{
  "encoder_arch": "ecapa_tdnn",
  "model": "contrastive audio-text model",
  "dataset": "simulated sounds of rotating machines with and without faults",
  "train_examples": 39062,
  "gain_aug_db": 10,
  "time_shift_ms": 50,
  "n_mels": 40,
  "hop_length": 160,
  "input": "mfcc",
  "spec_augment": false,
  "win_length": 512,
  "tokenizer": "char",
  "vocab_size": 31,
  "loss": "softmax",
  "embed_dim": 256,
  "encoder_norm": "batchnorm",
  "encoder_activation": "silu",
  "encoder_depths": [12],
  "encoder_kernel_size": 5,
  "encoder_stem": "single",
  "encoder_widths": [128],
  "text_encoder_causal": false,
  "text_encoder_width": 256,
  "text_encoder_layers": 8,
  "text_encoder_norm": "layernorm",
  "text_encoder_norm_position": "post",
  "text_encoder_activation": "relu",
  "text_encoder_mlp_ratio": 4,
  "text_encoder_head_dim": 32,
  "text_encoder_fused_qkv": false,
  "text_encoder_bias": "none",
  "text_encoder_qk_norm": true,
  "text_encoder_parallel_block": false,
  "text_encoder_inner_norm": true,
  "text_encoder_positions": "rope",
  "init": "xavier_uniform",
  "residual_init": "none",
  "optimizer": "soap",
  "beta2": 0.99,
  "lr": 0.0024,
  "beta1": 0.95,
  "shampoo_beta": 0.99,
  "eps": 1e-08,
  "precondition_frequency": 32,
  "max_precond_dim": 512,
  "one_sided": false,
  "adamw_lr_other_params": 0.00074,
  "grad_clip": 1.0,
  "steps": 7400,
  "batch_size": 256,
  "epochs": 48.5,
  "lr_schedule": "wsd_sqrt",
  "decay_fraction": 0.2,
  "final_lr_fraction": 0,
  "warmup_steps": 740,
  "weight_decay": 0.1,
  "adamw_weight_decay_other_params": 0.01
}
Rows from block 9 of the audio encoder of a small contrastive audio-text model, named by matrix and row number. Each number is 500 + 50 x the weight over its row's rms, rounded and kept within 0 to 999. All counts start at 0. Numbers have three digits each.
After each channel's rows are labels from the 100 clips, of 14848, where the channel reaches its highest value: "responds to" is what is common among them; "loudest band" is the band of the loudest frequency at the time of the peak. Only what is clearly more common there than usual is listed. The data: simulated sounds of rotating machines with and without faults. In brackets: how many of the 100.
# c30: last pointwise conv (encoder.blocks.9.c3.0.weight, 128x128x1), inputs 64-127

c30.8:510611647493465477487531603519491531469533465536449491446532429474471467640485463511478485535502635598521499509465483448529521463561546484409542491490577416534458527495574507497580575536407486
responds to: text has "speed" (75); speed: medium (68); conveyor (66); imbalance (38)
loudest band: 1000 to 2000 Hz (30)

c30.23:457440497501510483568556493403485515497570454545413479492493472457551500529463535461563497414520461520437530491472419532550513632483549544509436478491564525592380458427457441487560471513519558
responds to: conveyor (64)
loudest band: 1000 to 2000 Hz (45)

c30.55:486437431438471474518540530574603544552513559644469611497485509545573468536478522485476508562554486503454476444445552483438483637484486549482540521469484478453547563516478482473446584484515543
responds to: conveyor (99); reverberation (84); text has "room" (84); text has "reverberant" (84)
loudest band: 1000 to 2000 Hz (72)

c30.67:521466448465525454489408460649459451546531528541425501488517513516529437503425572454478504549540502571598535535636562559548540527482545489646516576462531500464499430478446533445497454492475493
responds to: state: faulty (100); rattle (99); fan (35)
loudest band: 500 to 1000 Hz (49); 1000 to 2000 Hz (41)

c30.86:485498552469474483463511475568472462471544546628466570500520598478504457458562611431550483516536448531599509541559499576456420492485589449635498483554510476419392500567394534484494429519444449
responds to: state: faulty (100); rattle (96); fan (35)
loudest band: 1000 to 2000 Hz (48); 500 to 1000 Hz (40)

c30.52:493496482548526556481616501634502473512556568484426488485533493502501362467490482461525514553550489529639532490652571570443481419516560568526515443542531522497491590518477519550504550533441517
responds to: state: faulty (100); rattle (92)
loudest band: 1000 to 2000 Hz (50)

c30.76:510467568516454616522579484461506565535591520520471480515456478596400467561514500487561458487517518659467495442531499531557492447524420538459472398534551523475472470462579526582469538439477520
responds to: text has "speed" (89); conveyor (84); speed: medium (84)
loudest band: 250 to 500 Hz (28)

c30.102:490504554443452508582511571420416475448606489561506567436496621612497469534493418569417490484578469543479464485490467533526529497457516483519566421547533554394542498442382535461435447465547476
responds to: grinding (46); rattle (37); conveyor (32)
loudest band: 1000 to 2000 Hz (32)

c30.46:552540447454539468522429509477486450557505512582453492511518543440484583464524534543449524525469438513482566466466528440459475551503406460441470494509455569482472510526540525589444576531481507
responds to: conveyor (57); thin (high-pass) (43)
loudest band: 1000 to 2000 Hz (33)

c30.19:565495559529563599548435486465443532472481473489600473493455474435511448530497475566560571480490366577505597356500434572448557483490477471480481393448488473572427528494546453455442483559478484
responds to: speed: medium (91); text has "speed" (91); state: normal (73); gearbox (56)
loudest band: 500 to 1000 Hz (44)

c30.22:519608497568547522461491464565533518508496511537499508496532469553488506547590545472556446493540597560552469493493609584526577463502538492505523463435512425507513457511501465465697539679472488
responds to: state: faulty (95); rattle (93); fan (38)
loudest band: 500 to 1000 Hz (53)

c30.110:500589593492462500475481399528482454514513535544456545430481435457511551513588600459477509594611487425697518449603551399527505444504633516468453489532534520469462476536485495474494483522454477
responds to: state: faulty (100); rattle (99); fan (32)
loudest band: 1000 to 2000 Hz (44); 500 to 1000 Hz (43)

c30.39:387501458418541438538461522556461554548549519457470417508553526535463452444529471511526491487502546508454571566478486504558429553537487498449519522427509517550424489505452509536551483429508500
responds to: pump (82); speed: fast (81)
loudest band: 250 to 500 Hz (46); 500 to 1000 Hz (34)

c30.118:556529448459489511520473485519571507537480443462554521568464466456461554475549513493539537517611488478508476470524505510475503562456553514420392473542488528489574481523636305467423544475487519
responds to: muffled (low-pass) (71); rattle (63); conveyor (33)
loudest band: 500 to 1000 Hz (38)

c30.34:554531601457471486512463570511535480440484473518501422532440486446531533481510490712559493449505501426479489497436500475507523506525551396498502437567423452558404467525461468531507509499528556
responds to: gearbox (50)
loudest band: 500 to 1000 Hz (42)

c30.94:570522501433568624485483505475513598434487489456504437428462488420429511562455516471537489488413413520479509461477530539513459540642468540558492550600503470644412512474516529545472600500654593
responds to: speed: medium (91); text has "speed" (91); state: normal (73); gearbox (59)
loudest band: 500 to 1000 Hz (40)

c30.1:457496502466514529545466478471500527499610551483483542501532578542519543485655464475525490568580495487713514523548679595515472485459720509566440559521534500426484496503505447528498474569424501
responds to: state: faulty (100); rattle (99); fan (38)
loudest band: 500 to 1000 Hz (55)

c30.72:460508470528434571446493468596506470551597615559494506517447480456446439545463476561411525613598571554496577515591505556503493549427504489612524559448521421489487554470523554595472517517550480
responds to: rattle (100); state: faulty (100); fan (32)
loudest band: 1000 to 2000 Hz (51); 500 to 1000 Hz (35)

c30.59:550530427485500498521449540489493498493443474476418479488578517460427521549516528452655502545496377458431519493459471447492496497466543497574466442492552450563392551403556485466546479535501568
responds to: speed: medium (91); text has "speed" (91); gearbox (48)
loudest band: 500 to 1000 Hz (36)

c30.47:495537478396414455522517489552415503477454484536508469514557654531493488447555476505447500571407456473472499458452454511469515546465426492540447498480477527468570459582519493510503467488586557
responds to: speed: fast (82); conveyor (77)
loudest band: 1000 to 2000 Hz (37)

c30.111:509515475454471465473551498465493471460501528535531454545467472512579453439534462527457546493591503451538469455590544605515461607405489408552457472604477469447474491465422512407504528494493544
responds to: rattle (100); state: faulty (100); fan (36)
loudest band: 500 to 1000 Hz (59)

c30.62:490549541564617585470488569480430515448525521533484431491509527436505513577458446451403517510550530468530589513545492500454547512561524496523495510553531565576427504505448496433489463559476527
responds to: fan (80); rattle (36)
loudest band: 500 to 1000 Hz (33)

c30.10:479561543557424529471574527532460537425548478522401444480460476486529464549560455488504428493526488497480423561473547559544540416526529527452528542482550395449511468530438576480550420521485519
responds to: conveyor (78); speed: slow (74)
loudest band: 1000 to 2000 Hz (50)

c30.101:490437536527499433471529472578501525494436532550452420544461494391548498521458511520486461555513557503505402536485545387459450438510487513537523562465453493411496584398453588500513470524542481
responds to: reverberation (96); text has "room" (96); text has "reverberant" (96); gearbox (34)
loudest band: 1000 to 2000 Hz (31)

c30.27:489529488464463549494568486427562398531474491440530525539457555529481536512565448481507464444514568470535611530512486457388395467475439622522465466488474458447488622463385636451474543529478530
responds to: reverberation (100); text has "room" (100); text has "reverberant" (100); turbine (47)
loudest band: 2000 to 4000 Hz (35)